config = dict(
    model='multi-label audio tagger',
    dataset='synthesised imitations of 52 everyday sounds, one a clip',
    train_examples=39062,
    noise_aug=0.002,
    n_mels=40,
    win_length=512,
    fused_qkv=False,
    inner_norm=False,
    drop_path=0.05,
    num_experts=64,
    experts_per_token=2,
    subsampling=2,
    num_labels=68,
    residual_init='none',
    weight_decay=0.2,
)
Rows from block 5 of a small multi-label audio tagger, named by matrix and row number. Rows with one number within an expert belong to one neuron, the router's apart. Each number is 500 + 40 x the weight over its row's rms, rounded and kept within 0 to 999. All counts start at 0. Numbers have three digits each.
Before each expert's rows are labels from the 100 clips, of 14848, where the router gives the expert most weight on average: "top examples" is what is common among them. Only what is clearly more common there than usual is listed. The data: synthesised imitations of 52 everyday sounds, one a clip. In brackets: how many of the 100.
# router: router (model.blocks.5.mlp.router.weight, 64x128), inputs 0-63
# up: expert up (model.blocks.5.mlp.up, 64x64x128), inputs 0-63
# down: expert down (model.blocks.5.mlp.down, 64x128x64, transposed), outputs 0-63

# expert 2
top examples: reverberation (93); text has "room" (93); text has "reverberant" (93); group: nature (55)
router.2:468506508516530509477486446478549520451440505526482488508484428535503544467497564514553530469442463436508453558518501463562477580492490531442445486489486544557544482508506510497582446468536459
up.0:526509499530551468537312507448509494498504490524466474510430437502515414477525506392437567525521497498544534521519499411469550570446465545532495522533452460553525517530453480483555455525549507
down.0:557546499417484457516415515546513543530467439501537517432428502515534501462557533524506529445505500481469516553523431535450526438552464434522501522534478558576527487468528526566467492494496468
up.1:530453501589505534476445446467498491478433504521465490519531409556475504490504555491530518441464472403495484506523509485528464643516502494497425455463487516559553506533505464513523427437537499
down.1:557552577491489490488384517577502563540448401484540497421535549482476531488582481431565520414498574491493499490535508530416464507454552432501519569513512558545531506475549515586449451461508491
up.3:475491485473501477536488503414420511521585451475533463428379421486525456494494477458467543477543450522522500506553486541510478590474451559469495503518468486513530563496490525539579426484533465
down.3:555529494404497458519378492508518510537487452480508521507420465494473467443560493445494539474502474504486542520496469499441584437489483483528536526511493548571542522483536522527524414478486493
up.5:467484538469500478493546497488451501476498400488498473458458460475508517533448522587587485413489486481488484503516510581528399628586491506504497506493525513491500556450496453572502476459467493
down.5:510509533481471533474425465540494497525498371496516505559536515452438510465529506452559494449494557476491531480513544520434514467516516495499514509510541504527516524506545473520503352456482563
up.6:523496469481453502534592481504582463465474598561500511580550522463486525528482482540520477484513518510472513470502498497477523328509524592461445512452465454512488473537450450450499548519436509
down.6:404507521531475515455535505558520510480508471549529496520555607517518574537488536593551503473507546493498466556478523510515475453517481475487534482436503543443520457526519496528458560473511478
up.7:481482523509492502486523482537493498478431433490474498479534463496487536501475540565603471415443512450490465503480513548535387626602515472520465499467530538502498538475515451554478512443463524
down.7:507512564505472547466464460563483520544466392482510503500568520450451506495512509455580491418495569465497506468526542550434460539508548467504474525515554520516497524519545495543480393446484555
up.8:527498492563472483554439481483531467554485518547495498527578478478519482575518493441482514487501592465486493514525459459465541355493480552489448563484464511493482536573439450439485585550522498
down.8:537550467517495460496504502545530478517435464510547517435432480529515529494534570515509524460546581529508504542516479453518506465505511460441536574549488555472490466454531530488438522507537479
up.9:533474496534524490483480484396434495497555516528534470500409415509502451491506504445413552497526433489528514504574491501498533565440443549456465463518469483537562533538470512526573400479576465
down.9:578552512449504438525360526513520552526476439491526497466462516501494519462608467439509540469500519511498523523517482494433549432452514472517552544515488557590550504456548529568478461470488459
up.10:518438506555489501478509471432444497502491463515503472494448388520506504525471547534506500428488465437507505508528515546529442642511483505448450475476486518521554560507490478560539408409533489
down.10:573535570481491498512368507550510546533464388489527501457512522487446527472567470412555511426499562483503520474532516522426498497444536455504537560517525534575540512463553496571476411453489506
up.12:496509514531484510514507491567526479475420445490463507482568499488461538485508532540603453425438540449489454495466532524529398601607529440536471483453514543503483519478521469528458517457473542
down.12:500515576512471551452540458550481522552457418468519501487581529451452499501491523489574471420496556472487493472540534572450442564511557469497450512518543504499460521530521491534459433461469552
up.13:491536508531499509509556481549510511461429450479518498482532473525488537520480523574598445443454514461509474517457523539522392611575536426492460503470531571494495520477536501524492487417454511
down.13:506504595492498522493498449549500512534491418477474510497557492456420482490493540466554512422508520467505515438522517551476448566493526477479471520553526473518470530525558469561479420455491566
up.14:494528504543482515523548478559511499461423463492498509491552464528477546513478528563594445451450536453504462495447536533532409605578536418498450502460529570496495512476533492518483489432458518
down.14:492509607490495528491521451558496519543477433475478499488571512456431488498482547474567503432508517468502500441529514561470442577496525468476465522542532487503472525531553461558461445454489553
up.15:476482521508492503486516479522482501484443430493481496474525452502490535503468546565594479417449509448489466510491514550534391635596505475511462502470525537504506541475511445562485511440464516
down.15:514514565499472543471447463563483518550464389482514504495563515451450503490516506443575497416495573467498512467523542544431470534504547461506483531512554525521504525515541495546482390449489553
up.17:524457498526526502476481475393429497504546484519524469487427404506497462493509521467441545462511427464519501510573497523522500595471450555466455456504471500542577553526482494541558400465569469
down.17:580547520458494459513353522527506552530464419489531498468479522495483516464607459426530530460490536504492521510523492496418540445451531464520549548512496561592546508459550528566482437467485475
up.18:482499518518488510505515491553509490468427430491473509483557490495474540494486540561606462425438530455490462498475519533534390615602522449524478487466522550498484534468521462540469504450479535
down.18:502505570515473540459510454550478514548474410477498506508588518449440500496497524478572480415499554459494492457537538566456451566514547476503460507517553499505471526524532482539466414452473561
up.20:511518505484478550562540460541559478452471550526511496543549531505488541535493510488569490491496550469485486494465498494492514410520490621496387565470535504521488444522500501458494486564456507
down.20:426519514492491513454588480556511524481458540488512478489511589583549560538487549614532485503485540503506486590501518503515493474523511453483496494500499578450518462528528543508428597491491450
up.21:548495487562512491529341462474510466519469533554452494531462443515467463490553531429469556561510608455508533525432517378466569541495479519513446539494462506539497491555449448458506486498517509
down.21:536557504431472486514501526585512500585414434475554513406402456480509514491520546511506521418539568502478520553522456568453486475513480422475494561534468510507485500473520529548431506515525498
up.22:528467496502514492469544523428428468462567526541523479531464485460478474514524449481469523523521407539520477484572460556465517449447489530457492473497500525509533553552451507488534370520567476
down.22:563534494500499434519370551485493551485521506518510499537477514557528514463625474458477505545493482540510478523540450481473522388445545533502547485485493540576509492450544513511456508466473458
up.23:532459501602503530483427452476505488481429509526457493515539413562469499488510551479528523449464482403492488507520518472520472640513510484502425461465483523562547501536498460510517435445540500
down.23:557556580492488492488385517581504566544446406486543497409536549484481532485577488434562519412501572494492497493539502532419459510457554426498516567514511557540533501475539515583443461468513488
up.24:530454497580516527474439448439479495483467507523483481515501402553476487484515550467496539453476450414500491508543502485526485636489480515487426453479479512566567511535498474516538405450559485
down.24:566556562478494476495372523568504564539449408484539497426518545487484525479596475427555527427495563499491505498533500519414485487450548437506529566515503563559537507470549522585453454465505480
up.25:504481501473478567514628450535488514471468554501520486518520496530495548531476506530539485505484517470480486479442536503498491519521554524534378537496528536524510455517519548506477426504463500
down.25:461529523529503480483584484548530533470456614492463493510583570559533515518482515557557499509481510494513497540495516495480438580512574442493473518517511540483523483528517532526470630458486449
up.26:517524500615464461524388499513479493554486553518477537467596482538473522447522490478466525508510630494482492529421555410493525496506510434529450473469509494473494456485467439440449612456495492
down.26:559542545501489514477573546541513510620395522474559478357479453460509461489490541478499490409501571508478501504528532552470463545491538416449468534510475499498506497511469573491454538508528495
up.27:484491516522483512489498485542506488477423435494461504481559475500475545489487542549601474423434534445493461502474519534534396621598517457525463497460527546508494536476521451541466522445467533
down.27:508516570514470546462484461565477522560457408476511504480579519451451503495503516462577485410494572462496492468536536561438449560510558455504463524514552524509490521523529497540470412456483546

# expert 33
top examples: engine (57); church bell (37)
router.33:502458554492479474546496445472469504593519517470493540418431479487527514607474482480453478538521505554495461471539546491521530539474477474354565506484510533433446514485421494475540588471465547
up.0:463447575560506501461515483419481486542503527453446432489533500552475501510548543431397525550517504515427500433520509533481438525507557458389565512525477465495491545518461496465516456499451524
down.0:490472508514519488478451498493488534496551592535512480460506498477543440452515550537442557585499460504502474528553542490442493507474544539398593497481507558501510497513503500510549472455487535
up.1:494489513529537468485442530454494545489493543481503493416538552552497445477576549497447537510518535492499478485484512456507442479494541441440573492507499552498524563510479535484525496478529470
down.1:465481513527508556444571491477513508435553502546588491462522513504600475507523538555404550598506446560500465522512535501510527431519467546446565534494513559462555467500478527487510449484481461
up.2:490496545558515468499519540431487523464458589496485487463445543571520503509521501540465547532516511518482483486464532510447458555482535419388644510490480542487515522488465559492559479542484496
down.2:481450479520490547434466495461511494463539507552553464476513523525633438488498522527430553535503415501498472513551531481512492479516466583489547511449523536487543556472487541481525451479497479
up.3:496473533502534475490515541521514433538515550454507486505487455580477515485468434529422452470465551503502521485427429521531538539481540489368501549470486471476492521469492549508466533506475508
down.3:527492555525521534459520508452458571503453485558575535530494452484549468493498563504510527468533497466506522485498453495468540488484472493495484517506494497508467426429533489498487414471452441
up.4:491482500545511505525477562481490539519481486456578470499406540544461498522477518442451478571499439584484475463454467408492539397489511437527457505526539481512472435505489577487510538588494479
down.4:460501505492519463512428518544535501554544489515501492491524552532579447546529511405524571487537499542558439500515493420495494481485432548488490532477465511425472516549499502540495532461494471
up.5:440480434523551479488522517553524483536475550473438519548420496496468498552460565540445513484537568504519504574524451495502468485538517517510612547514428464477441537515527558436552494562513615
down.5:473498517475472519569483535540500491514559520461576422570521487451543507482487568468433533539440477451547468579461526448513546515567512573498520477550573546417593517458545542456396501443518509
up.6:400525521515526462441515419512413528482475484473496551483532516562410529577463556523527446548514489523544474532488524497434477584524430546409533509496454514485613442515537462498403496515492519
down.6:475445492473531559509444537379527509527540477484500463476509451448549417486537533525449488534525520485527399481555512448535464517522559525484511556522470499515521478501494512480492467486540493
up.7:453527516495531570491476502430497572483517556503513470530530622557510477407553494544431479521540556492488466484524531527524446480522517461468516530514507543544498544527509479471523389511555529
down.7:495461542503495467467557539468512514486459472481533462474621538408577472513491578504437575525501481517510463454502512505512471534523505541504487608511523500504459468479511479472503521535475506
up.8:513465539551521466507485531461467534436486567499503479442483545571499503540558494486448538551505515540464458480456547481475455511482559394392600514516516548455500536481432561495588498526515493
down.8:485474495544486528472532526474527505446525518545559465452538514547621449529523516527432555550536397521498481538519518476541515448499472593437568477472516553482589529479464524471502438475503504
up.9:515460493536464497567441542475502518550497536500569515464425572556478548563516433516501528499478502506470484518438522459467512459486496479461549524499531515465568431446424561502555515567535490
down.9:472466487541462485490465537469527518542514506562541484495500547460564494552487481430500589460529437476562499546485490470532533482483410549545546488497496618459495521487510478533486497498548457
up.10:456476477416512502488545502504507478554566557437558539565563492476537514517490474514522510538505481529457507570541504491427580525527419567510522491461455450466485553557556473572470476462463544
down.10:543491514496594476525492546479495552532434455544466451475485425513504571598550469471506474482542435484529500498473570522442490440537549502481465495426515550521516545498462494452471548499526486
up.11:518465528510504542479459479548450466462459498511487516478520507495493458524482567506520499492530444471601466500522475473549473594570479435486458477480434511520530475488517458519513561563502525
down.11:489467516484492490564405494484501472454609487413471439442492422522486474537493464516454564545556517522466437543560444554481479517461493538462450490505526497443546517502541517487508531521457475
up.12:517477534533518478486487516454488539458497558498500480501523543565496468520526566477426549555511525527485464510519527520488427525511557413403617525507477528489523533479493554512576486551499516
down.12:507458499520513528474488481495485515460527503522550473428531494534590463501560526516403547535546457579514471524566509478550508479514502561432558489505557544461557531496491536447538440487478492
up.13:529437526543463487521532531457477520554488552454550487532436443513490518474444446475461461521494451544418514474494478524492568599515570375441429519511441446526502465507467473494491614536492511
down.13:511470530530499519486372450522560492606535594521511522541501485427528450547543564427485483507512458479543512448496534409452533542440495539418495519465508443468513494461511456531588504490502498
up.14:395460499560517542492425489438495516403531528514452490473468536438496447479516489482567540477539444442488490543509543454529415525528586518439541521495479529535568512480488518438587514550492511
down.14:540515462545475473462435545436494550414453532517490473499537476483482438507497484521445479492521479485502490421543552486418461545484509526503481503494507562437533456503512505488470619523495464
up.15:485466509450490479467523469496535545433482605529528515534464507484532525458450488528536532487495409482480543489518544520453469569465462452487566413567474517494533526516495471475517538538572478
down.15:432533478537449630488513482446527490552553414504491506459492508517492513550479495423485493417516530494489579534521486542546526490484476549533474536480534509549485527497472428539483468530564559
up.16:487478527544512460486498525469471553401471575496514487431507520561487461490534512505456561552508549515478470462506530489457457552491582394407586525503476556486544541493493521499541537507504488
down.16:484452510552495526476505516495490497436540499510556458437531512552569465512514519529411548561537423556496492500526527504521480420513499567428553494471527532494550564470478509461511460500460492
up.17:479479520518523486486530537451482552407460592493527490477446532521482479472521439512472564528531518492475491478470540507465488565511587347419566530478497560507550489527468512512553560524533484
down.17:485472538547464537456496504437514501479534513549563483466575491505571474541512516482442528546518383543511457498539507511488421474503474561444509520490510520450500567468485474450504473531470533
up.18:442463550425490464482524536525538560485538538486459500419559510522435438544479514521433509538503400496482495565488552493515500558511537489475489449516367569506474539495603531482521528507437481
down.18:565456454487515518494461465520495420558531444481501505458495498521530439459545515512447454463521520509479492484596474548565463550554468505489523530459563458492511588554538520487487476477554441
up.19:501461528560501479514500519479467554441500568449584487497468524570498508502516520469458555545503509544463496474480512492481497525518547361438563528523488536492545492496439526491576523572515492
down.19:472478491540497520465449488500510485522542489533553470450497509513592456532527523474418566519546426567508486548542538472515517421499467569418577489477499521482559557497490503478528447488498463
up.20:518502523521424478490519516544469532479471571516509461483392471548492506586508509476430561553446514561459535487492516454526475442504507445446556567518457496449462484496467514477450454553465490
down.20:492493555489508508475514480510556440535507481561543458473513563512560469433495497484530485509498467535462522484493466511506500486535454631520439496525521531466555475535510528432485501496523506
up.21:511448545563495490526487475465508487446499539543448494517449454517519542496414397482477540492461496525493524459518463456523519503446553413431536482498463532485493464467433547500563517487556504
down.21:489433502557488526540506537457551518466551511566555510422539486417524491535512533434502524524462464475566436506492515492539486494477481547540446469438551513467482521403455502507519531474545469
up.22:502471519535501476509478539462465562465504544494606489489437504532500524522515484469471533603511491545459511482464494452496511474505511401435540527527509512490533500481432508514587497584519467
down.22:494525500552518531481472490493499510513549492532543483470491534527589451534516504468462569501555423560512476529536556423494492482490500567453570473495494528468566536488488485486487476468512464

# expert 32
top examples: engine (46); church bell (31)
router.32:495459547471490475552495447481497506587530506460491539434437492478536510599475503501458499534517514522491442474529539496523525526466451482359575517493518550431455492487431518484545607468478533
up.0:424523468362466474538437461529538482530515510521482522469522558546524539413492501502520527482540567481485503519511520446494516499491506545597582495543517491433497532481559511505501535448490463
down.0:495497478484514404527471489494491473516481506499546496460507515585509470429486554573502462434588550512521461546513537555468516486478503529505465491490518545516529484467545465516459505429501478
up.1:449513482391462468570447474513529507558502510519504533471479574504510546461493522483483510478511552472484487537509494472500499523475493545591645508555494507409497494492553544493510546467526517
down.1:503511421447519453532474487475503484509483484505530513488490508566561480407484542548517446457557558504532466578518536567532520503470507536537488501484510557529524524456549471530486498408534497
up.2:519462549530542491523516492452518510460487469482457507463503533543461504536514520522461519543490480552460454455477592522460438497448593418371492546484521439459523535507445500500544551587486523
down.2:442474523550492514500469510499501513440559538478542434408551513596544472553523521475447592491557476505477538543545517496566454555507441538464533545472489584495581535459523545441576457471523473
up.3:492528556516513510509535493488456482453563575515516499477507554536491416514405522522446547559539439528483454497490577546487410514493572427438591529473553521467546485520432521462473444519482532
down.3:495474476541521497508540543457507554449482447515557415480507430556637421524497454519471549508499439517522517525536498513563455456518417530394495496483491526545529563495476461411480508487506518
up.4:426489527587506506512528474515453468533496447438564474447542493563548525508543529477496566515469547513449499472507539554531485503501509494461445459483484461537511519501492536515545407617510480
down.4:464577536491515544508438492481513518472516491477531489522486541572506494446546520465510520537567472529532534613482580508481474484537470507533597526455480451472548513446451496493495467592497459
up.5:538502527535491466503549539423464523442488563465560484471464565546521498529487496523470534558494425532467527482494562517449469506468513380388578516527499510492555485461427513474502499501483488
down.5:465487489493521491525546534480516497470525490537502473457525441489591442489503521454459569521566484494506523456544536545540428525476410518407571495491534514480564521469490545431523468489505553
up.6:484484469399521498564468480511468532515489514547457507508520511536473519490501479512545485390542520481505526513492516423431457556465557580589590537532530523461506506534541520486505492448560535
down.6:524557461559458444504472518526503489556473560559524496458451556581531482489521514500505456520513515538506428521467479555497515526520543507511450546470485553519565511464526442520521591462543524
up.7:498501503535491465533560481453479528439510534511500458447486605531527495531525495535462540586539505550508494495503566479504448501463580410348546469519521477467539491483430500508566485507534526
down.7:432461495550491502511471477417523526445528495542485486439582489568609431521565477435467589556560479526496503504527562534514448556528436548466538487423540527483586521500484547449520445493490540
up.8:496487496489517524572463431438534516541483476479442527520512434527467531583513538488471445471493539470487486577468425501499491431458461516443577483493468529476512483461506536531536535539514518
down.8:501480509468515587543456510472517569499476517532507420477486566552522532494487469485444501445498545559530511547527565533562518565504500459551510502544559550557549508486506545479574535563522525
up.9:474523551545406483508520505468535440423431520445519469523517543562553480643480519548461549469519448543468465460527559579561491473550489474476455561491489527452465598479499494488524550524445455
down.9:434513575506588532594502499480460468439533502493554481463467434519569459443483614559446565403486475511532499530482544494464476528554394534537491490533473484509516450537483463484511460524510480
up.10:531458554486509522515490539466471531412511468586501496571487571496473494511492480510417515447516463505509497471482474573533509554474450430523552467526473551480503497506507578469493543513527569
down.10:458511485476470519533523504433521505513515502454498503458501409548611504485575495514489568488502578456503518533533509569456480561485465544462521556497463528477563554497502445477574514502482495
up.11:477482538449520503452461485556509531409544447492442471522560571499535440456571446512512541471531489502508523462500466513534489562494470571585520527485511520487483467494544486499423552520476519
down.11:577475493470531475454478483512433481531537538484470535472433464530535411509546494509552444486545498551522516471534472521440547507540510515524556473484519555423584461534512416485451545519513482
up.12:515487514509558447546535515506552479484459550439477469568429468535504497586457511487448535557559504498512515504546504585454479490450450500480458497481517436544444489536440515533440514437470502
down.12:417533468553496522594450519494482511489620497498542533582518599521501428473526482478447506510457531500443456481480509482502491528475476543436549531480472550565474498494518438509526499595486452
up.13:492487525548513500508497551436426572424514529483544474470453575593503467515519485510430543520517441497438480469509560507454466508494514456432607550535527479507529455474498487475509486512511513
down.13:459510481480516486523494559481471505477580498570539441396531437509585454488526534415502528501564480569481457531555542567531437519511434537444569492436459564448523522484492536517492529500492558
up.14:525534546509508496537508558508486539453495492495494511527416478536485525527436524479463438493476463443497513505517497525457458495484491525458571537444456475489516488521494536526470374568479599
down.14:536525459490547476550447572461549551548442515492531445464477447501617532500440472472440439428477475505485492576505535522523521492546463507492565520486505520577576499502484490458505460552530485
up.15:514445547489520467544518491500565514564527507450576506531425523480454498505459507484488540465519421458467462508499478536445478538491499452441601510531523461476511574511453558468510511465502553
down.15:498550433474486466508450549489518483430508527555532449488480446500597492478462555470477532463517469510536487540533497480565554529510432461450534524463489514584543530517503490484515500508464521
up.16:562459489581416484456515489459433523433473477418512518497541578484465484503503540504531477552520508558480472477466551483541469485438494415465490522494472593529523487471550500514509436451470455
down.16:520487561560524524436521522511494485471557507537430498468536513547534472435540466481468440579559523469543542496535538566432483477557482534576569518478484440474504498530529537493531501551447485
up.17:433489502499489464495476475480558510563525565515473458428533548605543468523552561462422557586500568567471513509494561449497488385472498428433590529549534529467537475500488500511552518521510466
down.17:495480513532521481542443521495463486489511528548544499403544471638571478441498514500464574509584497539512473496516529528487426545478414501469544516423578548539554490546511489492457471514500531
up.18:504548457441531525475463517506428562548486493499508463496474495617561466494505421508472463504524554473516489568499508483524528580517485434485512462489579580504481495464576524520456549484539546
down.18:481547524571456403518439529501500530476449489455471457476527451520488463527554565487497523497490518533522511473496581539520498477455491541508455508408514481576533500424510425490540499531472481
up.19:431532464393476487552417461528515515520481527503473533485489569560498538416489497506518472463542623510485515540514533452490479492496550545599566532526526502446491504512564551499471477484496471
down.19:526505453487487438552449493495479472546465519505568514443523528585501502456498543561501431459540523536523473570490525561465514426480541521541509472455515578514520471456519466521491486453519489
up.20:509391531485464491529457504534589504600455483432462489481557529516520482547449503499516555497466503545463468459505483496489508473460495439443459549499481486571477458430436466491461624548511559
down.20:437477504502451490495415500565477503448520491496510491417462539602548520462474559413482531481551451486536504517518559456569509506528533437499526507462521451479533519428512505537534476518500476
up.21:502494506443508462544523522467533539438488553459439495446520577536469490496480565516437503559509514594471484523517552500516468484467584388369601509507545521480478486477505500493598447495485555
down.21:465485467541533481515477471461489485482571469518494441401597482538574462523551533499429514482536527513506453520528576498505429548510490576473544510435526556473571521518458534451524480467480530
up.22:458471522389522494468485547442519540456521505540510467436527516490533484506552458525454531507498491522540444519478512492479432477501532450496580520506483541426525510502526548519579640476493508
down.22:437480510497555464477527478481488475403485478526517460485481478553550471452550571571548531534535580542530506485500508527458481559527481525426483470428576547558519545465503475497541530411463497

# expert 4
top examples: electric buzz (100); machines and effects (100)
router.4:492486431542448510499506511515510492460531538487545567543518434447491472442429458554488543565535475523475451539527576445506512468485475460450535502552498578536503424450467447543484552448528451
up.0:462500488482481499479409513494460464539440544513461469468478551453505486471579495405538495525487492463515497460475499505513551561500553378557484506496496484541522546572457510491513401568495556
down.0:539486492372540529487396502524505536414491414469459517489410499510499474476574493474573481544469518468505511487494459503500530493494446499533456538538509537558459514512500506487558398484473547
up.1:507495501574528488455466543545468458478465580484511483410526533580493544449499473481472557509457473537527458461489462440497594509521482382464543479546456505506503481573465472472500535556511516
down.1:494475511540508480501500583489503527436529545464503513420476543570542454491476450570449542559490491521457500508505501477501523479462542438495511504526498538516476428462481571567535562464539502
up.2:530515524521503488503401552486531497418510423465438480563450556510493518508484455512540483511521486545483528510460532505488520428470536455524447511497509477532471507518510490499498348482498527
down.2:489503507516470496441597488514527480543434554517442496483621566455540478475491466501544508540461484467480448447500506517453469497492454535529499459485534474451525486494454494505503532498453425
up.3:475503487485512548501410512450484461476482396503492478447446479503512462530493481469511494456530510446502583494527425481518530615548538420500478548474490479550493554538514454507492459482483510
down.3:485523488572501464467422575483480516555472569421497461483640571471541465484545435458515531477511476531522492473520555459479481548506599448516501487518486570490493508464456588496455549479490463
up.4:500468497488431523532596484496548532511503533513496555517521435401463436479444463524531502556511474518456491494532552480505444523543490537525490468506561544469479431423485497563515491482481485
down.4:507455530465542508476493478503546572542515495459433527479488453486491530553554522460556491476497501528528452415472466464522482502453478514566475525497513444509440504479524533496555466600454580
up.7:526507505547507452522455546489534527482450408469486488477456514471504493502479462479497449525523505552499574478513489504448544479462557452587438504493511432546474482485521551509493398482476506
down.7:508481517523471523469533488491515511538439537492440499488671527413556439472529481476562480484476490454501479429501525517473438586522517511543455466497548482493492512512467522495475493481443469
up.9:489520457573449489467474535522501492404494541498518516528486525498510520453467410472523505553465383534542473506544524461507548460462474498493500485571479567582519467530456495484505482516489483
down.9:521461537493489471450485566546555498500496518508417560433541489487552429482498509536558524571479534483474437451491482468483493492479482483548501500484526496479465439456435499540573530490486512
up.10:524447449442454487488622560455442512476526483443536502446446466488535505529493488538438507458536559563494519533495482556531523447483465535442533460471510454548517536459492486535428546463504472
down.10:464468562472548495503426531494507526497521415483512483470418566485472539463543423438522583494462418528438505529523495480521563434448481479490536562543441502512547485518522546571530434559485502
up.11:451491483581482537480459488487461488461524516460510501504536516586556524486484454516509484520417476469519472534547475497570470477484456425442456536498479556492501504527473467433480496518547501
down.11:478503512510496445495552622484568470444517522528429555529493494452508442475440469573552500582493496535474477476504536475522480417450470517479541488474500460453504466472454485607531516440501496
up.12:505466507481432510533574500511553533499523536511488561512523440407447445480441458524533515566497474530466463497529560480515460504533468527524523479507554562463480413427469496571524486495464488
down.12:509459530466544504474487471509551569526522497470432532481489466494485536550548533470551499484495500523523447425469460458507477495450474512560484523492508442507447492487523527496561474600455576
up.14:507445491478426499541561494497524525474535528525467541539501491456460467503451434523536492537509464545505464488527548469496475503510468559553530481528577579482495402454484502520519459515468473
down.14:523467509462527479451478488506520532532528499503430519455493463514527549523571538473542517487484522490500458435460457449468483500487476536607470517493520432517490492458516538470552478606454559
up.15:453482485456478499493416505418487471482487415489486478444444520516549463518480492470514509443528502440495574517519444452504539592524546465506483560489484460543522555486528459507481499485508509
down.15:479535485549507462445459577489491500555471562420502475496593569468556467496541467457505544492511459540519485488498555423471501518514575449520489480549483610486491492474456601513446516484509455
up.17:500462506483439521529588483504549528521508541509489559495522429406454436472445472527525520560492483517457475496529547482508458515544480527530513473499554547454479425424484493567528503491477489
down.17:508457528466545506481489473502548579530526497461437529483483461495483534555548521465547493482502500533528455420472465459520480497451479511561479524496509445514442498483526534497558470599458580
up.20:501464509482439517529571485505548530521514548507480560485529437414447442479449473531522537560484488517460463494526546477510467504545476518533525471493552553437482422418476488569538507502473489
down.20:507464522465548505484487463499548575526531497463441526490474469502478541556550525467538492482501501537528456429472461457516485487451480508560477522497506443514450493494535539494555469606458576
up.21:499473485510413502508548519521530532442510532523510545542507471424472471463443424496553495578492444543500464502551560469506494480502457547524509489553558588540489413478458512536510465498463478
down.21:531452538471518489457477504533546543525510497491415548441517454487526495524538537488566509502487515492500441414467456471479473510464470509578487517489523453509455481456495507510571494568451559
up.22:568488507558532492479478447482459497558490527444477464450446507601557489565577513513428501474516527519465545504450469541498505539463524444475456558450491432491505510479521491473496611467505485
down.22:450491517486523501498401580495522521396541384497502510587497608488516543492501439482596542554524508543510504538529527440528461364495516529469542516512519545510544510481474521546482446495511482
up.24:498463502472442485550531456508539556494552545530450549516517478476442467522462437529535522536496496527493466484526544452533440508515470545569543507503553581414483411436507485521533490528476490
down.24:526488489451540504482478463479523550518544499507450519488475474519512593541564535462523503485491512512524455453452458444487489476476475541586458515501531440514502498492553542454526471611450562
up.25:487481463490499522496513504459463393609489476467515496466451455463513487478513514445426484432585491509509555489513454494491552605548532438472524530466458431535538565528514483513453534481520526
down.25:450504476524503495450507535485481548550484546415530457459507551479518462521523450444533525508528459572541493497530541436517482518502480504491523538548456562497472517427486569524477512515534485
up.30:472509487493462525529400446465518539455501465498457492500519571577514534541555443476527505482531564538524485504502513483516449406436466566546481576484555566487535456489534553469508520537461471
down.30:524496493417498500519516522436498510462539523582467477478486522467576561502543477474492510500497492486473498468435525473507512433526499582544503461481527573431586572489500572486444450539481486
up.31:502458498488433525517596499509536516519503547504500563490523420399459438456437475525521526571495483518456464503537540487506477508549475511519521473504546552474486428433469487571526510483472492
down.31:510452532468543501479485478509550580526527497458435534474484465496484520553544518470550498485505500533523451421475466460515480500450478504558488527497505450515438491478520532508564474590461577
up.32:503458502481431511532571487521549542490512526528488553530509453415454452481439443511539499546514459531479484487541554474499444520523482555534512477525567559484483411441491507553525481494474484
down.32:524450520463533508464484483513539570536516502478424527464504457495510537544554525464555496485490509506521443416466455462501479509461477520579473521493522439516452499461512524481562476599452579
up.33:480513494584530519468489524546471482488468603480508491403530513594510537444496450487468556522426468516527453468530462439515584519498471404457523485541470526502506478570468488455493540569526508
down.33:494470500531508483512514607484524519415539524477480528445460524553528458495468443590481526561494505522461505501511506488520517454458525459480517500505499515514466442455484554574535543437527526
up.34:479522481546449459485458573485444481431547507469567506548474508533534551465482442509470493553491515553505493551522557516539603443469480386460502538540482531576534510571446486482411463484494494
down.34:467489547488488465446490552522538468447488471487472541473509545464529437496458504533607543561520485495467456492516510445482474462488420509484551539534497547442494442464489490603531502471503465